python train.py --arch="vit" --model="image classifier" --dataset="cartoon faces" --train_examples=203450 --image_size=24 --crop_scale_min=1 --horizontal_flip=false --rotation_deg=10 --color_jitter=0.1 --targets=["expression", "hair", "hair colour", "hat", "face colour"] --num_classes=[8, 7, 12, 5, 7] --norm="layernorm" --norm_position="pre" --activation="swiglu" --head_dim=64 --fused_qkv=true --bias="all" --qk_norm=false --parallel_block=false --moe="soft" --drop_path=0.1 --num_experts=32 --moe_every=1 --expert_mlp_ratio=1 --slots_per_expert=2 --shared_expert=false --patch_size=[2, 2] --layers=12 --width=160 --positions="learned" --pooling="mean" --loss="cross_entropy" --head_dropout=0.1 --residual_init="zero_last" --optimizer="soap" --beta2=0.95 --lr=0.0033 --beta1=0.95 --shampoo_beta=0.95 --eps=1e-08 --precondition_frequency=50 --max_precond_dim=512 --one_sided=true --adamw_lr_other_params=0.0016 --steps=10300 --batch_size=256 --epochs=13.0 --lr_schedule="wsd" --decay_fraction=0.4 --final_lr_fraction=0.1 --warmup_steps=2060 --weight_decay=0.06 --adamw_weight_decay_other_params=0
Rows from block 4 of a small image classifier, named by matrix and row number. Rows with one number within an expert belong to one neuron, the router's apart. Each number is 500 + 50 x the weight over its row's rms, rounded and kept within 0 to 999. All counts start at 0. Numbers have three digits each.
Before each expert's rows are labels from the 100 images, of 14848, where the router gives the expert most weight on average: "top examples" is what is common among them. Only what is clearly more common there than usual is listed. The data: cartoon faces. In brackets: how many of the 100.
# router: slot weights (model.blocks.4.mlp.router.weight, 64x160, trained with AdamW), inputs 0-159
# gate: expert gate (model.blocks.4.mlp.gate, 32x160x160), inputs 0-159
# up: expert up (model.blocks.4.mlp.up, 32x160x160), inputs 0-159
# down: expert down (model.blocks.4.mlp.down, 32x160x160, transposed), outputs 0-159

# expert 28
top examples: beard (73); grey hair (66); long hair (38)
router.56:482552457567472470530415552525455497585458572569545483588563439465468523483553504548512524570426518431466447469536492566573494522575449470429522562425586461465438412479437479604542532568570380471500491428515446490511551484468488423452505486512527541556523505489531420485438514499514525429589487514385479401494513487474508565507498520499517570520514535582467476535385464434458468461535551580535548488468456463507616441384543546492465455493467500512549517381518585502460504451520486
router.57:516462507521403453474482497503472451552527522532408571567435502499534562607463485562459567448412527500527521535508493505557531601463447491453506452459560481503464507590482450594491399526471547583482474623470527546507470464439511470509432562458466468441460452499516478576513471498547483567534522487483522523446498514493584570551570466561497539513470599375604516423583455439535494405572548568453493536436500496521542493564524478539414497473481505519406519515562584574531514413563421
gate.0:552465489447600461569599459540475454438574421470518484393470519492493479508513536452570483548603383460431433488517621459431442396459462572524468468540442450570524515505503536415476509521542528479535482531418514570460507503561568503489558431561489453559413518531510582536542470437437528586499475566456538415542516444564475435464433550517541444405488472428503506532467480522505572566473519475571477506458452425529452458559493525517430492484570480489528526594482466486504414564459530
up.0:501520517541547569578490597503492513530531412543531488514560516496504484482586464478543435492565507546515444537471536430457508446490584434402467547483490443418429543426505485526495578477561541536565572442429456505549381545422441536504549460513552489502549512490493506523498478433420478524474382515586538481565576412517489457503477453392459445403518501478518525598445488489518525525432487394490584506641411493593451487540463459522503496556468446417550545496490414531506531475492527
down.0:485525471516548606541544491423518522480432493499556528523435473429403492486546424491619539456533464531513555477517542542512494507501467536480479502499476476568487437455458468517464409554446448443418479506592457491533513563446527630481485408512432546442455562528488479595413560401498498518546495520564477493604543496495469453517538443389430571403575524506567473507543611446424559522466487491510574497476562492609469494527419506471497490574487447478556474583521450535573551473428503
gate.1:655467473458558446505503540490472442470470423425422502486489508503518493554526604515539480545462517605451511521446514446544549482485519494553539433444451488551505485475581606494445497511474487521513518522505450510451491459548421591480439537532493463502469550499445492554544602470456505462470475629451389613548501521453545501497555472515580556368500505426561474428539385525540492503441443494512506459443506479541474512467565435446518411454496572545564456522419583538492490526613502
up.1:444426563509484544518536467480376510430554495562524507502421472395365450473583595490430487478555541513525576463506489495536444506479472564438510492442504454586528550484452471474578549420462459551483588586477596435568542590469515509589410406518513484515474488529456478516468484460535487479516502488484519406470496485555492542572475418484483387544564459445534486506557534536520512568495546485456484538573522531601464553546485488501499516562504483439564409453407541456550521450497605
down.1:534516547437467490510535446489550451477388545531553432462451614570449467541520462504577523581476476470535612403480469476457573513449543525505384469506543400600519533566501489453481515455462462500536572542562430465506526475561436564567556447503477438480458531519541524465539543475517535445532456485496503487467430587485537512455434461481438540512478532402544381418553531489454527541599571451482402566430519509460486542470545422478453477403478541472583533443550567500464555520546514

# expert 1
top examples: curly hair (58); red hair (36); spiky hair (34)
router.2:462538420487424483540467529486547465517512425460567532566418544421504471589517483454553420521596489426465480517403537518473533412478558441424445561517542428481455472471481511459495501477493539515447516510540506463422553557418477506510426547456418524529528505491521509451527462543436527398496584483569475428521609550592568501571492566424557432463528482536527535572462487570538501474428468405454540484502411466491478443474474524523553460441560519497544450431422551466483394572425586
router.3:554554468494450483505572394495478576540448536455423416481520521573520501540495569565527526533537440514460541409487491444420490546537464518562557479540484595607535492425529597528557485596560466501489412533493603490412423448571529529447529515475371447536508496505514445565590468586399518489468513527459419443517500504482518538496519486504415546501470517471503464534572421529487518440421409525436617554511486419470533453524503460437448508504447545523562475475536491444481468457448442
gate.0:543501532415578448578466502514559562551549537488441517502510509416482425536508559522541437469438429497449466493557526447512393532591499466391423537497487467528457492471592453527460544483459525448581561535658441462514476512497434436528526436502532448472493606566436515514470479459471567554453538554595435518590416413517514472543476473469526476453524564536463532570485509551552518522519473486570511462455566534424591583505496552434533521609517499508529453489523537543480515553452393
up.0:447511497564519546422468485524404455436496480525558484490480522478537555413468400405452495450535578503514554536474485511486557453474511545536528503447479425420512552604419465435484485468462525565429541456391472557600543534450474475565430534552518462502491440442492524499478532440594459469572497404486594554508568596499465475428483524513517452543489462472430487447441558452520478525527582491553440443478473505542446472464486486605541396378489496413515505578474529462567533497562586
down.0:424506472550506510520557561583496528505499526494555484451569487363424404487519564479520517504551454496384505433529479493424480490469490508493442502502518486526433506522458565489516514486553505431570511436424568478446536413598472460438440371427609424517589555568495456461424491428529465509441423502502588430449561543452508504547510476490498495475561601532493437562552496572473457529538552514611480475435510533591580477554487496616477540450498524539527560458508446507454537465480511
gate.1:433515495426508463600574515536421534508568470553479524560562490487339483536465475475513586489370503476515550495547459496470490520462561446466443465528410489538413509455529462498473358505546585465435506557543574428488480436558443562580462471449472480543465562492483492499528617560487543511422552509468542471537474514483486499570503517551517575530361473465541543537471463495587524500566519598464535497517562558510577521600516456532445426550444513562451441428504501501506502513481479
up.1:448475460426533430469539519567475555557522490524455466578579453467448480570469508459504500469431500512502522498508406525432501503458572481432452461517477531574456515459542459500428402527480561448447543562520569447490460430526396488538492341445488484475464517506495537469526554533478645549389511582486471434591497494492512500555496528508511527482459448496514559553529406552599611496547507584520534507495589568481583526599518439495429433572472570555475504470475509540512502566417496
down.1:505559444478520538482443454532519487567481526433485371556532471546579463517503514499564468492480528479530495562565564540434536608428470610562533528528491473492502496486479465443459494509433510496430477456528464524543473534484563426555539526549420613467437455490489422564478474522539448501512416530508534543581577477386498415496404468517584503571613514549494498544449472409495471531630473431483456500535483498435515468512477551451529470542492531523465649483462598578568444553474509

# expert 23
top examples: sleepy (29)
router.46:581450413477485553478488514496378593445513535535508507429532534510529460564544460507498561424526556503487561491457457452411548592515496420438476433506623539467438469466419493530584505585473565560576532475499528539595497558364494479568458467409527497454550559488506540603558470476549565550472461470593518512390540475515438540527550523509515480535526569507543590491538557530559460476533442443430505493572490523529408514537427472594560499495470498437502493513507498509569537541558491
router.47:621434508419513558508468484460427471441562523488464601468491489490526556478507445484400574485496544511466570510497489501425540517445487479489495440445626533438514540502418489502485513517464474547508503480396597575552504498379498426588491546395550498446477473533600541572577465503477529575449447436520471506376481404491481468467570534524580556535539527519588545464482578434544581507562513509440465508502513478505394475553429484556545461532550428456469503452519522491497492437567486
gate.0:444565589450550505465449458533613481442479491476599433524570473578507564456450531509551581513467464410498501521509583550567444504515441515545482487452484511518488573509534502537580462476585519436487501568455440488455426461570538510455531434550444513525488562496473452445473483623469491431535520570473431604523434562504521496566498494529431537488413505436540449371433442438423532474501497584484480561465441418525484462443554496421441556579514503540575529572509479482484547529408528
up.0:475494514481504475538484469537506463584491560441592494533484445466571547472585533502533454511513447435547452470518538568478449520468492541528460551463509393470561523624508492463588438472483472424472500560476465555456534485513619530492482435522499565484478469425552455470411491570441456395534539446479517513501468553531394471506509646440530482435496503596613460418549441482502516517575527600497527556430581457488541436378525556440533524485519516536489515450556567561422514470455469
down.0:442514527508412507519508484538542523575491583490545474442474428491480475476527580563481499462469519481604501507516500491491541520501466493509482473538513493525493510459472477525490486527484455537468491507474508450488618552455501460422498465597525421473446511455523464569419439502532503564361433587531508431443487521482480422527505454597433465492500489520481819522464581441538495479530499453497430453465514511485512446479504575527599492518506540448511514486521599541471481441449542
gate.1:426540553544441498505502526537552457451540426512554473501502494534431495520466582489544402584486438508512436504528535514547440478507386538473433488536411559529535523505584556514523473448565486487539520567430443542415415487581582503443520522588493452523449473470477434429441500496468416446573556553459453533568462566523602447575415422536421537469455485437491433483510428445434521505419549467567484520508520481494606424423573493461434471523460566553556532537501548465501545500435567
up.1:520577412423477484513450540470453425436642484508503555488496411514475440495485479539489374546575533531491509479392561527497491482483444401563512542586467621445485538440508479504442467468527590534585509436463533498468511546474514500543515489500606432537540526607531557445545536482538429474527529489510458499512598408569606584554460439509454491439521506449494488528446532531537474537402485470542565470519515520551474439447520499570492444491523509382499532556478561540471604500484522
down.1:526464530483467497517479398436514440484461443523541446477415504468468485493405482491491525514538488418566499567497542477528473396604437497489564496572535466422555397458488393485505485489496458541528544390597508486554565575475483478468556501585523555494547482442465531564552511529589492435440492414485470456559413515445485550517453560482495541647559467526469672549466465543478475539491531450483485490466507502507427458561538527548553529455492485458532579434508564532558589472506574

# expert 4
top examples: long hair (71); beard (43)
router.8:577423477459547551466567424458506454475529499431458530548493527503385593457549418505407489549440546554504483438469559567445473571448554497410445444381529555476404524455395521582470430512539500524498549555489527516547511514421434501602568539464529486493455542581615462485545499483485539466464443562565459592513435497499440501434566550475592530505454506523481532460472551534494494453613527533422522504459456559453473497506500485459493483582447471442485500526493543445460505560536402
router.9:516468347545454426471580404560578489505453514475457518576546411525448487495514474533515506473470512555544533507453453498483561525492472501461446528487495591517544499470539563596465461504415490433492450605539585468474419436520442509535524516470401496548458454505485374538558458525513542479524473543476444470521412547528605557507531464523526486404474550439492437577554464524583570419566433461417514543527568517502598599557558469436491528463471476495493430484532580495456479500492432
gate.0:447473559516484511511522573522571428450510568595494456479542490492470460565525534457520545528581461399487521465507447410479468427454473487561517506503491538490585491499537598535491499461602551518491385535466623492406396524523464451539479432522521483472471551503419495495517421486547472427541565507478483383536501491503557427543455428480421480404459550503505435522579451506487552488470428492541530491566549499588539543532571544508624553512518563483530538503504584532511457432359529
up.0:489519549525414507450496510528530490470541525565499491494561495445493451546535490523552638513553451386457658473543482467448532537496476490560465461511543531452490551544516517501486444518543552524435410632529636459518430493573496448597456489488423533505506514532413463531542417534582478457499486479501451416479496499526482520528513440527401471417585550543492495478503494477481492528511481547453482515529589454549546520503505518479562548518498488529507435424577497552602351473363508
down.0:509433587482522476476459492515491516465565512522535558549468528434424497476552560572517447544505385496465614507503484555453418512568504438498474448481420530568461419571453546569480475449468474516449496536547518536480456515488539503506440529472416428545463564537534476489513441438546400491512411464477420574478398455547374535558425553572538533494495476499427387537493519471443476536478580554471432526445588479567563611482546496571513455472493491556484490492474527590588525473450580
gate.1:542479514467484514448535478495486496579585503457504484434518513507566493456550480566515443562485501574576454405598578495443417510507512485435474548416494550502383473572596449574586551491645501449508534481561462569469412451517579489525522465509551456531540471488538471412438483534472459483497433504499527551482509481609426469537512545493512529464404561569421449507437471466512503477473524530532533571493470510453586508294548504495485514562451531440472574477524520451512534460507479
up.1:472489527454557529454518446470615453497520438409492476493445544508423527570534492480576513602474461545546524454500421539520450502563574516392364508436506537407444596458509528536503499496511439394595506520496471457554415518478474498486522475516521454423508473498533466465460487526427547526527480586603504518582481526431511475493517453507528505534481496494584487524446501485541581437527483477574441538494463584504555550531503479477414567544465468400586434485428489337579481531544474
down.1:460512494528514459414508522539528535502520580420513649546574499476379570463549454526555435481471542409520506445487515430518530568514541468453464529527484519443502512559536609578522476497513460473501448472447456388567492497504485392591576516517529481467464545472473527462553506478518539566557455522546472534462485524452399543570412540477398499536561486493544549419489576486498478494519428546454542553546482532464440540527511464385495545556508492494541471607457406382542576520425522